Weights of a small masked spectrogram model: encoder norm layernorm.
Rows from block 6 of the encoder, named by matrix and row number. Rows with one number belong to one attention dimension. Each number is 128 + 24 x the weight over its row's rms, rounded and kept within 0 to 255. All counts start at 0. Numbers have three digits each. After the name is the row's rms in percent of the matrix's.
# v: attention value (encoder.blocks.6.attn.v.weight, 384x384), inputs 256-383
# proj: attention output (encoder.blocks.6.attn.proj.weight, 384x384, transposed), outputs 256-383
v.291 118:151102129101166130091151170079165112144166154111160165106148124161173128139083141122148141151120135173110134136116132151090108124145129130153114088155138102113165133115133155084175104095146168168129128167160116107144134084114093126139145103135155156152130118088109132167105081133092139152130145132096133091125155154123153146117116139173094158148118165092131103133128090132137099138139
v.292 125:146096187134067116105106135120153101102105144125150144088123128070156127125101138140129110114102118120106102124120113138076087123074176129134104140112126129116144077136089128117107173141131156072130151134105178112091122161128132119153146149169102142098117129130119147092116130130137090180125146130157098122127172124100124119097163111095136151094131107107172111096123115130153169108133
v.293 102:138135091147117098138165080144141175097139141150088132099152147123086107105163149101133103104093105152132153126158132032142146122132148164144117154146118131158154132116151124122085106122125096101169104120092097117106141116109141162108147112166123120143080113139151124152152094128102136125095103115111092164137174123149090149148091153114168151106124148113146109183063135121090078161154
v.294 090:123074124109122152127130127162184111118116143128146108140114106160157116148120128166131158112094145104106110121166139168083133091125134137139187118150099102141103111142104115143104140119143152135127134144101108160142115131140153169117097119138137115099137139126146131164157132178132113098145087108151159089139127110128153124076139122128120125122131130158145109121134126201116136128110
v.295 107:118067158125103151101137125121097084147166179146138129140110126128131143168116145113121135115134158099101077103100150157146128128158123102147138069063123123111128146127132155118162131105108136151077181132163148091151129140089110120114097146151125092121092115112110113130161112107129105148135149104120105122136115145171180160091124117098108111164125117149093139133185151188138129104136
v.296 128:145137112134087141179126108141148104178116131089135118141138084182125147128150116106110146149132151121129111116136148127109142118155130118104115090108144129186143152146131097175163100146144155116191144115132106133120083147117172141133131148100130157083179130109122173063135125141164167112138134175160131103113146137146129166128103095126165113104121121115141171077130100102128133142111
v.297 105:168098131153176146113138119120167122098125126161138140135108102109122087188171182108153113110115145159142139113135129122128156160146124157106115162187101095161123129122086116131098104098145138179139156140140109089148142111142101177136124123087114108167079138080138149104132117167114127124142158147155108091139158135128196131090128140102144124092077133103104106133114128127158157144073
v.298 117:120113124151132124133140124115122148100163124137134108132118160142150142137115171089115150136179081135137117143138122152141124154153096123122147123145124135090135138154094124102156104145146140142116136132121153114124135135115114115100155164189127164108101100135147140115137150053095148141153120142129111113085133129114165165128114153152126107111129142132099108118097162120126114107154
v.299 102:173129130148107106072151100137163101132110141089116149149127108128118121155141129106128151145138125124093116126114146093157057148102074107101107129129147116097147126092137091157112146148110120119095113144145175077096136137132139113131171147135097128125070130117137104110129150118080120121104140145068152151152165140142117124155143129074138114162138102124154119144122125103136095124090
v.300 102:146111153157123118117105097091119093162162133106132115121122126143140148148163129078153112102143148100145090087112084079099167118102153089159181132121092157137113145146108138112161123108134152135160188136134147124141148179110087107177147131124145105095108136143091143140116153079109100133118106135132166042117130175107105148133123141118158155126130115151140108138133130101127154173122
v.301 126:142128107110154123143151100162105126114176109108104124103130117155159146135099088146169142109103147120137144098144134127146131137150163142146155124157106140126155153113176149152142130138135078140137134127130092168132117140120120132123142086127121160139134155130150150135140087100111087151101110135135129123117134129164098141128118137114098193112148137104113123103111115123104082091127
v.302 112:185166116112124101178135108150089128120139121136111128095159145141115135127144091143110131141166123158148139129124117119145158135118125146094111120134127105135106116126163156121158154138159117087166170134128123108117145098145134137159114174134119113114137158089121091136110115136194122140106182143142120053109127097110098105119151108151127156114134089097161104093150124134087156119146
v.303 112:093146139147146184150141160154143102082103098151170107112097120158149139104152131114170140115140159139156145143115115110156147139113081150098136135111103130140117127167120115121149092194097112129123102123128141124163137155147172107134132167098156146144134078097149113097144131156107076105126131140205110128144137125130123146147100101142154158103174137084128139115135137105102134131157
v.304 111:131150153130149109142114143117093140096136101130164168093151124119142131130153120095143131156123130125168113135109087151094133126106081098152172112114128142082119097127088152087138110167096144147111092121093108076106116052107143142151128136119134134143145096140118107157128092090127080133117104118124108107138162130129107148158117134140153137154147156124127164128115149117117138121156
v.305 113:145099136124111147176109093095123116111125128111163133120114159155146112134136101083135108092097132095074154115128106141101124141118134121110093156138130116127159174125113140139108122142147166138098102106130143147136136164132091116127114111094137143116143139135133139137159137095141153145169091135131110148158147183106131138136159141077113117144135122110120144136124120099145154115111
v.306 099:113123143113101129135142120137071111140114115118124137132123151074120126153128106135116173118089124101136152122101092095147126137138150133109111150164140181078131147136126151108122156115150122135145163133144109114132127143174099136129126131081118097143122188154138120160128140145158106123100157142172140137078108121130133081093110163115127118170091080104142144149147187092192165085119
v.307 117:094166105139101144100108104132157140097106152144131131146117102096081136118161142143117146119088137121101112070170109130081139123131118120092155163127132101097113125120144117129124141114147061114138147120129107138106111132144119183130140138110098151148108114147142181126143125132124140115096126083122121135117130081108163134148134127122133113111166141159074055135165138127089157172097
v.308 104:138134123148099117158132121135101182075145152144089116167111108118140123136156181094146125115112127150109152092065106147140162137113102139113155138171144088110142131110136101113136118106119113099104119125178132100160133133101095113106121183143126113124121108086126118165139180142123117123113159075133109143168142155118154111126146153124173141125138118137118129185106125135134149113097
v.309 098:139109119123162149171078138127113154102145126149117140138146148126107147119108155104162131161173117165083125130114171129152091106161097109099145138121173093138129149129129085126089142137159133109153145109146128109174156108135145110127148169147123148112171123107118116153148131162115152138149136132152148094155153115104096103129156103149148124111151102139131128157152118076109109099108
v.310 112:144163112096101120152094129135127158158083131074109114123141126140109145139144118116106084126116126114140111107163140109098125155130156106118128087121136143127113116115132119159139131114122153116125126128101109116091146133121150120119157104137099117114095153154116137154117146089138135133136120155102130172115146132155117094195130115146144145120170149130133143153096129135116123159131
v.311 101:108100130171144122134117142116124113094154161134119144140123109125153130084145173097130092123125161114119150146095117122112143132090124124140123145105114091191130127104106112115116110103145130133119133164158148111133129097090124110144163123194150126129113112109121132116098143158114118167168137114130132108116134130109130095098120136117164121140091137113167093130164129128083129150146
v.312 110:089129116126155173124096172104146123121091118125153147154112139110135125185149054170155149142112139119140134127138155114143085137120093116094121161133136126168126146130124110151088183139110096156138141146122129182139136103136142113127153130120104160165132133161163135118098104184092101099128119139144156116125112094092120110114109130133125108113134089117110099085136151089121118082117
v.313 105:133112144089153155094115128144168096128158103137112134089111159152181091101114110125139107117137150124108074147137110151118115079127140107141152148118119109094131079172139113131124107164098078103150149112085172145141140144175152116157121108110142140155102098142148124100175112123114089092104098145139156116152147136105119156115157112141119158095201114118116086127147087136090138159160
v.314 101:175152093134109164145098130096164153147111146134078148121163103136187095144150132124155098143153116174134144163127098136092134137079176154192170123142090108155124117126085148106133118122150128173153153140139119105144103107165105137123123140154127105129128123138139151166042123129138094133154173123164153058120132121135113092111152113140161165087102128117173129145145133116095124111109
v.315 113:107089130142110146085119117125110142104180133116130124101099125121115119158107099100152117133149089146104080157134139135115112110100173129154107123148122110134194116169152136127122129139133123107119161129138132133066120154126146117131118153215133131158124129113102130096133096114093169195139120128125105095120155129113121147116126106102144162157101121133142080161132117154097127135153
proj.291 116:094149094100140138132111057174127119125112114162138115168083089137097147101156116111104133087125114106158135143146111139133137128129075115089141178117135164143114163158128109163075134121133132119143130083108123159106118125086142170128089159127124109116135183152131144133171168112145127121119128101154164170136089099128140106154131141077135137094133079120106117129117155158102154120141
proj.292 125:131162117145169132155123145144062167128134119156111112128136141183109140115143080142085128129151138112168157113128127112188148143131095110098106125156154119129111133110186114140161101143134100129142124106128118106145139129132161103121118112107150125125155123127146076138113123100101120081135122135136158139135101123150069094177101147162085119171143135153100167124149136118087089130111
proj.293 105:110101178095145122106112173122127088155131134116133140095160124125181167114099135164143144140129139078127134156105149211069134114117097117143155106125142115131099124170091154108170159150140160160109118120146142139138096149156137070118107145063118155081148143133099144113117161119152128101142177142113139088165137117122141146101156082121130105157142131151152145102175114119184164134118
proj.294 090:115147143168118136119150122108123167162100093140170116142147180107076105109118126135144122151163134144137171119119133113160110152122123110130076156126122145117102135117144105137140120154123122074129101126147159082100126116126116080134176120092128141152141103091095114093071117096117131134118179145107112145113118116124103142203083126153122166114155103114126127148122137075129120114125
proj.295 102:128169116112140104145117141134187165152082116113128156081135107131112159120146118123138118175119123174147174164161109133111103147115139166130115175172147145134129118152139090120079114110112129101170058121106101147127142113136151109163168097105134167116114133118149134150090125107107150133097134147101156153088128116099070123125125141173119124100111163062182095145082118106136124133140
proj.296 131:123111113116132137075097125120147154114105126129124126148097127073158127147121155165155104135123151137127163124109123104161094158123111129139108123146104130117099134085132126080111149127115126123071085118153167148158148101133082123100146085132093107178057139075153101184137095128112090154093127088095129128131121120137157157098133137113094120119126159114151107164140159173138134122128
proj.297 110:103113141105109104111112122101116117137132135130153129111134175164113145085094117141125135135141103112125101140129107150131101080093110119132154106076133167138119136141160132141149163158102120102129096115133154181129134160105132092120153157127141125114145151141126095183164165134159132115121102104120114161100133137105101141165100132137135098166201098129147137119110149113110138137205
proj.298 116:151132166113123138117159123133123104173126159145118137151143134137119131127133100170113088126094136115121134116147146107107136141110151140134116109101113110163106106108139152153093136133117125124143118126138111116110142114154107102137100106100159128135134156125120124137105142131141130120144126116130122137152131144131128120101141123118086136149127159130159147100155091141124166145172
proj.299 099:098142114104146112207122131129101112160158142173134142082146136156139132126119117107120109094112101090150120121126120183136183101145159152162127134125161105160131102153153167139135093101150119109123117111113115109138100123111137158131081116103141137114171131182131114134136132125152136090137141110170114105116092120110108111104122141158140116145106149133103151102131125144124143117177
proj.300 109:140171125095156163124142141116174167122113099143131098115126134101134104119110142159135130153153100154132177161137162162155100175167093158090095110122150112113142085121134137141123124140123142111128086132156133103092118076141147096098123128152136131153143139101165115147136086173128116165113130126103124183123125122157128116133087109129076074149132117110130137140122135140126107103121
proj.301 124:123147098132125126121114165078169139104091116090163156151133112108085135109160149103101132145151118158109124152112134148135130094122088143122131122099130139097113157145096121121117108123119147130121109184151143122143110133140108136105119139125131134119127155108118128144127138158141153101146129104109163117142111121094176114154146114085149098158126073135149131159162144109139133174165
proj.302 111:098117121150131161089094158117143143097113152094113104144082117111166125118145161140155122121145147111139148124102135110121122120173123092142121134159130159122157153106120096130125120139106134184118050117107165168131126149126134144084132062152116136138132120143143170145144100140081149146127080115138158179157105153155149135129103140083158081124109151122133146171138148123169093149106
proj.303 112:143107111128139115095129139118129160143127170087101108138158154123122072133119157158099140115107108115112118085144125117094145156148170123153124103153129132130119190115100143118122155104167119115122136129137101130100152118123098138097169103121099105139089166164136156150105134120142177134142112107065138118119126099127145166062175149156138105110087111149110138135130126186130143134085
proj.304 107:143134111106142150133108148135139104159110164155114072167149129129128125104110116142106142107117129154073131108143166141143135132166172182103118123146145138161117152147130150144125146096129157107159179127162134168140138179144130103129143136178135110081117167168135147118119116128117151105146151108142150129120101092143126111080139142156102118135110105131115103132164087159151154125127
proj.305 109:139154129162119109114101140105097114160117133149099144149142107078133164108122151146117112172129127148146078144104136135167147091114134145154135116123142170124096087125133105112130142111120126108142210116131119113147108098124152129124144164157124109107109116145115077122119101154105078115081124119142153115055113081146123120114119132199118139137126106149178125129119138151093145177157
proj.306 102:166111158154144110120114160101163150103136170153086137113112127154151159097124146125147098161157154136125072143132148138121127111104155138157144098079133144132118063116123126126148099134101106134100120136104147151143137130132144142132118110159139128106139084114145123105109143134107092107146121134113123150137145137133154129170128124148135146113137176154128096134125074143075081152142
proj.307 113:127096149111114112131170150102137135162162101117140132130151169176139124148099107129147120128138077147153159129098142132118122119145124128153148092129104153129119127112103163130104124162142182117114104156132123122136154090123108063109139114116135140113130141125143085155124125161134133125155168153090105106160094176135122119131114119133104128130106125104168209128094115120172129134164
proj.308 103:114124165136140130108106094108101092183124137126143140119161140141104132109104114174122079121157112095156117166188107146106129125118149130178127096112076135171137078144136141113110117157157146155125156128084110150081150115148133127133146065107139143119128130169119138112093117104128110101118140151155147121101132093173136113143152103145104135185115164142134134090116127138126133174141
proj.309 098:127118130132118088090197120130120109129123103103147109121111120133134085159119120167114168102087134099171099134157111089103115130117121141125108146174095122164130109123164119107177123106108145130126131147113151149106108127131149151144110101139128093156112107117136133106119151109124097137114123124142093143140113141159136179130137159125131112148076141113117103114114126134143135144129
proj.310 115:114136125142126119122116075150120080102179092183135135120124118125171123173114159130119159153117118141139129154123122125163131118127124127137146144120129096116144165134107110095124156123133113161141165122126142128157129106135139132121116162153146127127157115101112096091155100163125103103145124119124135079159135107107147150123100139101122142138103113133130145111130119120150137122093
proj.311 105:155158146146144155155147128120138136157118099110114094078137124119097121116140109158119115130152124148160120124137146140166098111126114122085092116149126146125142088139152147158160163155109149134145142103125124142088131122165140119122088144089112103130109116120130124171153126070135128131065102103159120147116128121139139119119172122135077099164176118152133164095098127157163134129121
proj.312 107:163126124150106109126189125143119151109125122117119126112134117138092078099114171098147156104107122132099094121126098103109141104145151138106130119125131133087132127126128160113177104113146151086107145114127132104109138153110099164148118148141122081120122094098108129121125149127149124126133124111109108139133132158134120149124109163120142178109096135142105148151090142153124098121105
proj.313 104:082129083166121103115159181150106160114121131087151127143138113133112127165133121111102177100132070136164166097120149109103149160144087131145110139142154107128128210107112133133130145135173159152126074132142100104120150123116114135091121136103125147141162168157120154135108129124124164156142143109089149136151113124139109128129110140119129096123063096097100164116101160114132144093112
proj.314 096:075104149117164118126129136146109127103140078128188087129115147120114148121111113141081144103130116095122133130126146110139120129149082103083094142098168128137123113114160078154168163111124141122125121149116138127094155125106142148119134139139128108145115150100085129107199125152125151124080133121153107182157111138121128161142125127102139103159150107116084139134126122171176155141152
proj.315 105:129177124139146147155112099127146113141074156115117146165158130120159144104181147124101117116123191113148155126129123160124121133137110124073118108138150115148094125141124115134113132154142136172146087148109119126156141117162097101129124118073130135102163094121113116160149162118116086080114128099156160150139115138161131101123142118130116091139129135155158155067100140120114104127128